config = dict(
    model='image classifier',
    dataset='made-up road signs on poles',
    train_examples=122500,
    image_size=32,
    crop_scale_min=1,
    horizontal_flip=False,
    color_jitter=0.2,
    targets=['outline'],
    num_classes=5,
    arch='vit',
    norm='rmsnorm',
    norm_position='pre',
    activation='relu',
    head_dim=32,
    fused_qkv=True,
    bias='all',
    qk_norm=False,
    layer_scale_init=0.1,
    parallel_block=False,
    moe='top_k',
    num_experts=16,
    moe_every=1,
    expert_mlp_ratio=0.5,
    experts_per_token=2,
    shared_expert=False,
    patch_size=[2, 2],
    layers=6,
    width=192,
    positions='relative_bias',
    pooling='mean',
    loss='cross_entropy',
    residual_init='zero_last',
    optimizer='muon',
    muon_scale='original',
    lr=0.014,
    momentum=0.9,
    nesterov=True,
    orthogonalizer='polar_express',
    adamw_lr_other_params=0.0021,
    steps=14400,
    batch_size=256,
    epochs=30.1,
    lr_schedule='step',
    warmup_steps=2880,
    weight_decay=0.06,
    adamw_weight_decay_other_params=0.05,
)
Rows from expert 10 of block 3, named by matrix and row number. Rows with one number belong to one neuron. Each number is 500 + 25 x the weight over its row's rms, rounded and kept within 0 to 999. All counts start at 0. Numbers have three digits each. After the name is the row's rms in percent of the matrix's.
# up: expert up (model.blocks.3.mlp.up, 16x96x192), inputs 39-77
# down: expert down (model.blocks.3.mlp.down, 16x192x96, transposed), outputs 39-77
up.0 093:506489489496489499515502484504540485525479510499502491458543503510541488588460517520508511508492476532452524490510488
up.1 046:513503514550480500493453489501496462522509482508509520511516485515450481536495553489516497519490543559524491486496479
up.2 104:488506482511492469513524528499515496505508476526491489492522517499513538494534464497513480482489461558526438506503500
up.3 098:519482505509525519489519482491462583519512557459511502521519523477527479479545508502511498536543529501555452462469481
up.4 099:482544486511476474493499493486459588456485481508473494494488507508464516580507513547467489514495524477544523515510505
up.5 123:495477529505474513509469488471537585512433531498504472506556485501463511486508526493499509521507505485495484494470492
up.6 134:524482492522491516503532495505491571526520542495511506491547504501512494487463510491513503517512488547551512498509484
up.7 104:500483520510500521511485498489471459488465470510500487557509520513457485553497496519517511511501506522469470487487487
up.8 110:506483541507539497487508523474450518539543498491495532500520483485506503480420443494519513513515528479505547500482523
up.9 135:492521483495491512473502532519477435479514497488487487477471504472558485503470482516500515493496516494485473494526500
up.10 100:504494511497504479511511462510495482525489510448497489500492477532531512502495501463494499480512494500511559501509494
up.11 072:471522494493507489511508516494545489514453489514471493495475485495521500500487550497527467471490498438505496490499489
up.12 125:529491521503473495483513483488427611499516503509520523510484494504443516540489473545500486504513534500561462499499501
up.13 051:496486506483486514497511500501446472510527561505487507538455487500499512511503560468545522477522557494485495498473481
up.14 116:500514499490495484497477493498509531471493414519485494507526492487511528530426466514525490497493501522536443504513513
up.15 136:484552513518527501524480485508454510521490513527515497474529526565447487488520493523511494522462512559470482519498492
up.16 114:499486486516508497479480496505522508492480500472511502469565544549559485499516475497510514480480487451446442507495488
up.17 084:491470518512532508495487491498482482512498484494507505528493462499515502546506460509525505511506507504490521501490524
up.18 089:531509485499533510509483494517493500523520487491473514480528535543514458526508495520568492546508480497460480487513489
up.19 056:512512498472511522471510513495490479483450551477504488466484483497527480542480538497500519494500488511498522489515509
up.20 143:512498493501514505486512505506480536501505452480506498461499521514487495474490447488478514524495479515503488498491490
up.21 103:496518503458480521497549481498508500512495527481498501476496531498482503468464496522506513489517459487457494500502504
up.22 078:495475515499530510523447508487554464537471522472499482461537501478454511519510514528522517486526487503475520490511503
up.23 106:513488475515510504497479526518496523481484480488517486460514535525551480522450505499498507498505534497498455496483489
up.24 121:483508492490516511501487541508548513476517504513517475473559515467535481461459550530476490499489501480502534489525509
up.25 095:483529533476472475485466497497473490485479465502459499501427513527498511584505509507475505514492530527513489509499479
up.26 126:486531501492491517514484487490478546531541536506533488433481479513477510532558545453524496497518484552539484500507483
up.27 096:507534472497495519497518495489513491518483535470508503486495481506465490542486490497477518508495508490466465502520496
up.28 105:526469462476488520516470493501494506481505475499534472498509479488428498530412485531507505516503497561482551503534492
up.29 093:511525521490476502508491509534550517448493495514495505457450523493519511512516495521445506489485446466524562512512511
up.30 115:484541536493481472516472501466533504501424514511508505493525475481465519474462504484489493516497464516524488497500487
up.31 051:483485518510523512502482506513505476488517548497526495513520519512513487597527495524488507502508488488470481505472493
up.32 114:504486482495482517497494484503455504527520507475491477503522508511517494478443529500498504484519521502487459479498501
up.33 128:494510491516507476509482482515497506498477498514493492524547501554478482544551508539511469517473517513495514499512493
up.34 096:498537505515508516504518514489473510524471462490499492489484503483532522527512481477482492496520475574549520513512512
up.35 026:510495530521483492492501505482444478515504537504506507485548520506445474538577475479500491538483477536498546496506490
up.36 128:510497500495499482478530519484488503480512552512494515512446499474507477498514485471481497508499514510500499498495503
up.37 125:505478527509500500489508504523468535496514468503485511532558507507419482517473533489494513509481470477528504522500514
up.38 113:512464492494476515485494500491499552479520555489515494486579498493509481451517452500523512491499459509518484492501482
up.39 095:495495490490496498510511509473518463511479556496509523476567498511537524446489491482464495508488493508484432502508495
up.40 120:485501477499469487500508526456488481493455519517492489508484496494492482511505445511477510493478470437530544505496527
up.41 032:488516476522489499497526526495491507443509476502503479523485510497494495542471518531502509501493541512484533498507500
up.42 137:495462552462506526497509491496526460563455548459506491481499503492495509465530476507451532502535469491497475496485505
up.43 019:511495470527525493509458487522447502489442508496512501517486523537520507498498492504499504522495476533507531515523494
up.44 115:478489533474475498487464521495508458511482486521484500486465504510522527526526544482504499446485471472494509488485510
up.45 065:504529491479468495475495491499494485500526501500517505507497487493441489498499516548522517487496489462488497507505485
up.46 098:512511533499511495487480489511505499522509505510521508447538519517535506429498508515498508500495543583505440507463501
up.47 085:486518507494505489493479502481547510472449515507488508511517507515528464467536542508509476465491490494484499515492520
up.48 076:491505533519494490497494487509467479529497539487471528469555500517562493477481449503457519502509597479517474499470498
up.49 104:485525490507499489501428529511511506535455539520474508525506485497504525513524566452492501487488535514518497496529507
up.50 106:502502491503468469501491478524484487472506511524470474492530500538483516535515497489499477483481527511522478517533507
up.51 110:529490466510503510499570481530481524515528491496481511488481496534501497502512445560488505491498564460558522520503501
up.52 115:497455496494513509491504495482529501508512468517488497506456495508553500502521438532517515488492495546504441494474495
up.53 015:480489493491503501521532518479525465473565504507510499550491496486498500548547444477487512486522510502505549510478503
up.54 126:509517514515498510523527455498503487563503486495502529496508503515546505461507551514514484502520466435533497494499504
up.55 085:510468523494483507480475502462520505545507535464504518489537509478477497488445486545478523516542518503521494470467493
up.56 105:495490478489486502484519513491483445473507504512500491480498521505564478531491408519497510483483509470487520501487498
up.57 072:511492478499521517505498498537533486509529437499499490519483516487498501502465506537504499512512540465514483478487479
up.58 125:511508487501488514491517505517507474472507478495514503523520530501512473589527451510508511495504458520469447505492514
up.59 055:511511484504503517510540489492514460519511491518517485513488480506497499484500549500484502505521448511521523477495492
up.60 063:502499494513482491503485506491535464491480485500475512486533474526441493579491522532503472477493496465460509504499507
up.61 123:479527500499509494500442507519487512501468465491484474466500526528560514483505439500484510504480511604500456502512521
up.62 120:502504496477540507491510478507455438509506526517498497464448481506492479536507534492497500482486560516501484507508501
up.63 103:482468537498501489496487494520459459508431503491467492533493464512526514513525486507472513534483525491503478517517516
up.64 107:502479504510510516489521515475474509486509559484511490499530513481521481567510479466497493470500566529514515484490475
up.65 114:516515481496516499491518470534490424496535482484490490516487506527515498498497500477496525493513507545485456502514489
up.66 072:510474488485496482510529500494451464489464496520507495525559514508526506455503461532489492527486521520471485515504498
up.67 028:521508459524510536498496476517491584481481560494508511449493500511524488545489526459523483537521566520498561478473477
up.68 113:495463526522476494507507492485538454535436553512497504463455517527459503539545535502484489501502503559483525510474514
up.69 085:519436532468482514489502491502506494519518495495502506467536530525494496475526478524487525518500518478506501507508496
up.70 110:511503474507497525497440523506571478479514581478525482460502507494460480507495541539515510501492506544506459506518505
up.71 117:507526506505472485507531485508506459441496485510483506505482508502547507504464515532458480491494518465486526514512513
up.72 073:505505479530546484526521472518510454501489493481486535524542483531543506583527542491478497509497431537511439515506521
up.73 113:508505535537488503505423504508483560534452478503509527507531507507491517564484557554503513496490482554521543503492490
up.74 116:483475523512507518514514487468517464532493502491519519531518490496504472475431565482505522497514439527480527501477515
up.75 111:509489528499500498504492504463502566506502520533486509546499500488553501531475509536500472476488529491546559506494497
up.76 007:504553516515494511503525530504457487462492556528527507528529465486537456504482507490499504495497524514466552487520495
up.77 064:501516476486520530494484501514482555504518491483530514489531520551464485510516577499490515512502483546510526521487496
up.78 028:489447473519540490512547511509471492528477462468469491514511512510555500484502575494442497513497491580524534492500485
up.79 108:482531491513522504510509528520520427466471475524497491516441512514608508512542489448494494506496465522461470516518510
up.80 111:515495485492487500506511475492478533507530580472520501505489523512479498498533550519492513496513476495528500492483495
up.81 115:484533521490485516498468517502490577492479488493473494492507498489519494544465449550448511524492492504505469510510514
up.82 169:526491523469491545500466474487502499566517557441519483474499507497520513510507481507479520512563494512535491481486502
up.83 077:504516471494498486519500494491468430486510547497515498512514522502482518460485549477511478488497522541518535502511514
up.84 129:492493466489485492518553488484494522504523489494517499499544490504471525446496536490528497493504426466519605491515481
up.85 100:518445513512509505498459471477459509516488478484519489503493481509467496488497481522510504480517506481494519496490509
up.86 033:495500518497529484479538505536502509485501487488480530498496505496475464542473574491504479481487506508498493512481494
up.87 118:518513490487474495476514514505459490510486512499460489470539542510478490552436475552494509496488494503497531501506505
up.88 088:477511541492483480502503453490463508534463538496503520517448478504482527500487497458478495484515502440505467479504512
up.89 042:513494497497498478488501477466501513548504521502493511503475535521484482599497481488497488464507547470452482490490498
up.90 089:486507488530448490513464491489511488500491536530494533492528498513475515555550513461521481478500491515495482496502498
up.91 103:496465472502503510496507509513471487475512501533515487513469533484507505549459532494512494484498476472520553512532529
up.92 073:521529487512503489507526501506491488482429524511489478505534487527470512372473491554479503507479490552487517510494481
up.93 108:505538513479524507504457518516509493540465467485512502468500482516461498454499484524522512521502503516484524492527507
up.94 060:495462550536535502510505510493503472524512454487507512522484516494475482581474515503521499521514498460477568500502490
up.95 110:462506484498467490515443514495509468488493453519514490492518500484493508479517508497533485478500471471485494489524515
down.0 087:495470512501505501499439503512501472528469510497532502518464496500501486482559537451494502556544484452514491490527490
down.1 045:506518530500511500501534503498500503514499501501483513498499510501498498398499567454496495498528501448549500493490510
down.2 104:492547558502475500498485507501502480536495472503486500500548492499507498560464473567494500531447499527524526521517488
down.3 087:506465494501504500503478514508501456493550491500488491505491494502505538443470525434471501522460506469415505501502480
down.4 096:504501484499509500501485492480497511482473486504519515501484492501505487489558472550467500514512489541505486492485532
down.5 134:526470496501473500500498492506496522530556503500504494506445484501498482402562464576478501496485501492544537491514486
down.6 144:504551496500426500497470520495499450471519498503506491492510503500500502518504491599488503450492493511516497505551520
down.7 099:512513452502524500498491511503503506504444498501511485513535521501499484504562537500519501505476503454590502523477491
down.8 122:512569478500475501502474525505499429515501505500509496506480501499499516483532538491484500473476509510514464509495505
down.9 106:508500501502482500505500500498502519554514483497512487501484472501496535558560467486505501528475509529433503485477470
down.10 093:526443481497501501504502495514502521414459501497503507496514515502498461514472534487510496509528498490448500515497508
down.11 060:495539459501474500496511510516505522524479502498519491499490515500499492501530520519507499475501514463487483471490481
down.12 132:514473487500510499497459499485499513463473496500521502502411507502498492531595477510500501478491496484501484521535514
down.13 054:475469497497492500503467493515496489522502514498489485496517506500488542523593546467446503503481497451535488572502507
down.14 134:522496509500515500495521505508502527573470502499481497492490527499505487531499519579482497536500510501588493479455516
down.15 138:475478522497465500505545493472499500545541493499515505504499480499499506532462511434478498534539503498531520501479483
down.16 107:544533521497522501500482489496498410475515490501498505503499487500501538554476489564458500465512491537541521476540528
down.17 076:547515516500529501498487526518497507518512517499483499507473533501507478448501487418488502490477501478461459525450508
down.18 089:498561482499537501500519496522502468475508500502486493499533510499498503485492530446497497545508508494530512532587494
down.19 053:520494519502419500499513522507498525469486489506492503505501502500498491473441474529519497482472501512466517495556465
down.20 141:503501533500492500495523511508501488507483485500505497503492522499498495547486470459523498504486508498559499511531504
down.21 105:478481506498571499506555482499498441510527478500478498512491503498506479476486494540503498450504480524436563491495517
down.22 083:499535565498467499496561497495501472453504490504494501500517477497500475498499537570499501572489514500531491527496503
down.23 106:487528489499484499501510492500502414510486492503507492511456521502499498508524460551487501520497506531542508502485473
down.24 149:531495541499506500501502487502499496527502490498489508502480494501496510466485489518494499473523501454517462511488492
down.25 090:473520486502501499499504473479503516537476505497487504514525509500490503423458475544494501464482494469532484511475472
down.26 120:486514523502510501495448497506497536502507490503508507507456498501498487474564502550504499428516500478531533514451486
down.27 083:510552531500416500500529494477503558534497481497534504489507507502492514442480478537520500408539498528567469510465494
down.28 101:495559497501485500497484511521497498493462502501522496485514523499505499464535497468522500471573508521547466501463472
down.29 091:480483474499488500498506500480500550523436495499500503493461492500502534445451491532500499522546508509555470491544516
down.30 115:492530490501570499501494470499502523473554491500510505508479480500500497501569506476453502504533509471562501534459503
down.31 049:472541526501500501497602498500500515506458478499491507509500513497495479432559519556518507477495503506492558508507523
down.32 113:526452502501456500499450525516501530472468506498505491494499527501488510544517475449492502516438475523504479498481464
down.33 102:536520513500526500500529502515503419551532474494507496509582514500498485505471496493494501544530504490501516507487485
down.34 111:492476522501507500501521491506498504534523514500525497485500501502505488527501495449482504539470521531545509494472483
down.35 021:485543478500492501498475520499499496469485508503502485499524539503493515473510549512493504491525523430505491537498479
down.36 134:521492486499505500498434492499501521536484516499515491512481498500490515489547505579494501421516507441379499474537509
down.37 126:462467504501492500499522495502503516450444497500481500499495502501500511486485488521512498499498488500534497488492489
down.38 114:470528500499531500499511504497499471476510519501468509495476488498503491566509516450502501455545485508469464482521503
down.39 102:495561534502521500500502502482498502505526517500495508508516470501507452582506543495540500510523517487484498485526487
down.40 131:493513519501555500503535494499499475485420506502522498495476501501496480542528479473511503487523517587491495526545509
down.41 030:520549494503487500502505498515502537537563482500509492501513501498501501527469476507482495500511482493500469477524484
down.42 127:528523517501495499496501507510499522471585503497467506510422490501494517476548532500471502518500492514454486521553469
down.43 023:480512521500498500504508502487499521494494491499505495476520472500490520481482500424529504532511507525467485467453493
down.44 113:486428506501544501499446502501499477461558522499505490504482492500499453475571484531500498522479498483526472489500516
down.45 061:455538480497510501512512484518499512585529512504503481485452491501499492501480475544496497495526493481477425497536494
down.46 119:501536511499502500501462503502499554472516493498464501505538504499500516567469479517477500486506500510469505541543495
down.47 076:521496478502571500500459491498501493494487517499534486497414518499503514444573517546515498484556509499460460488559523
down.48 069:502536478502517501499460502515498513485569502499497489496503522501506524487482485474488501459516506601482502467483509
down.49 124:486514496498551500501508496478499473477541507500535505487429486500495483434504482471500499543520492506501491521488511
down.50 103:489490465500526501502509505506500474489511494496482502518488506500509487472456507493508501550549479502523539490473505
down.51 102:462502494499561500504513499505500499480531471501517503503507495501509513511456460425531498545546495552479479494534494
down.52 135:502517477500521500501500504483499510505480499497493505508481487501493487554502515479502499609495497460513532492498498
down.53 017:507484464499495500495525476497497491465552479502497503491498486499491519529422545565444504520528487543504478515539477
down.54 124:497470486501521500501494513508501581513507507498486502507528515501496499513503523500489500524496503530513490489440499
down.55 085:447504486499508500505504504507500472492520480503501488487479520499488494525527496487481500459491501535455511501556516
down.56 108:489570478500548500501492492490503446445469497503513510504447496500490468489521475459500503476538488492499515515484533
down.57 068:504487486499445499498505498480498562463479499502500499509490533501499510515496496421515501385508511575515441530483462
down.58 134:536578492500480501502501499519500435555480489499507497507503510501502527527511534494479499505484490513601485529553489
down.59 051:520506509502554500499473516507501477510489503500506498491519494500505487510447475531492501542490504511542541534485498
down.60 063:543447479500552500497487509492502534495510507502525478494475519498503498459483513537516500572486499535492533488517478
down.61 146:522520471499460500497501504491500473531502510500516499492525499501499499515475456442501502505512494527594490481544475
down.62 119:504522497500522500500451491504502496437533521502495509506513514499508484464571522516519497458498498441482513546536522
down.63 104:496503485499477500504460499505498548526499523499489488505554515500494510450545523484472500529454509481525529518476464
down.64 102:497558472503474500499528507515500501531563489502497502523466513503498495449556472470481506448469505461500479483483524
down.65 120:433464500498534500501523485514501546464470490500544499495527480500505530548463506514524501521557511510526488528538504
down.66 080:474547491500462500501501500483502495526527488499534502493489501501505504501470507459510501475527518472569512496525476
down.67 031:519499528499508500499471520504500505520447496503495501515533500499488552504519498464489499471483510456444485506530511
down.68 111:523554492499551500496485503495499400498483497500502506509525511500496493467545484492476502441507513451468536488511468
down.69 065:504506535500507501501473509518501524508500509501482497497480504501491526574503546446483502529479505535517485518510492
down.70 104:537460479499474500499513511508499454476535500503522499492524511499501493419511502543486502457511490435447499515439486
down.71 110:503529471502439500506537484513495535474473502500475497497571461501502496504516540511487501534510525463538506548534522
down.72 071:521497481499457500501505492502499533472472518502484492489449512500498467505497516504520501468488498449555504549510518
down.73 127:509459465499507500501491502492499447434518507497470510502541515501508498489496533427487504549534506493517504483469508
down.74 107:510498469497525500501488490503497525492477510501475497498500499499504501441531527505506501543468509444481496494543525
down.75 107:466514516500479500503495521509501455531484502503468494505456524499506513434510493506494501513488503518458492496552487
down.76 006:477509518503507499506509499527502431501517510495491489509518498506484519473487497478465502497496507459508487537511449
down.77 069:508552498499503500500449484512501497502539512500494503505485488499504498503515515498476500550482505447461491520513475
down.78 028:546502489496452501500544501500498520465537495499530496508528511499494488518489481524467507492513509508535526525494497
down.79 112:504473493498528498503508494506501419526516511503496499494541500501500513525448492488481499483509504469439530497490498
down.80 116:506528538500512500495538481505499479479505502501483498502488506499507512500451540495496500496473476556546489494504514
down.81 109:511485479500516500502467520496501412527535518501498497500411503500505518570508507495484498509485503507629498486444497
down.82 121:529448489500544500498508503495499480506538493499470497514499485502502498493534531540508501478455505489424472485514486
down.83 074:498530511501491500505556489501504485551516469498528500504462503497491514451483474518497503542502491501526508528464475
down.84 129:536459479498472500499500498492499542495491501503523505486535512498504514439495523485504499432475508518546487527524517
down.85 097:472537518500441500501484488496496580518525482503507504501497508501491541507500497496530502567485497476543494500508487
down.86 029:499458513501535500497510503494499512454478492495481498506472511500489512514496516440485498512492502514576464498568515
down.87 127:482530516500491500499505475493500481529517493501491504508485470500502502478529505444506502465521497501433501472495504
down.88 088:500544464501563501505538486504497579478505500498499498508450463499494529450560547485487499595539508571514492523533489
down.89 042:485541511500511500496463497477501496490500487499525518495495512499486501460585535504521497437522495472490465499494519
down.90 101:534465519500518500497491506503500523514464497501491502508509492499498499547500536510524504529498495555448514488423482
down.91 095:515552485498495501498501520497498570508563491499508500493453493497510480504490472548510500515505515510524517522532519
down.92 076:465464490499509500499453508490501548532553507498511498497485478502501533444515521540482501515494505514462475500492482
down.93 096:495445496500449500499489526488503459511523496502513495498520501499506517448497507520482501559474499456457469538525480
down.94 062:505553488502539500502503475504499485499559487504497503512527498501481524516467495448488499538450492473548520468521486
down.95 113:533466512501541501500519501523500549506496513500482494503557532497504479438564548538501501434489507494492496534503513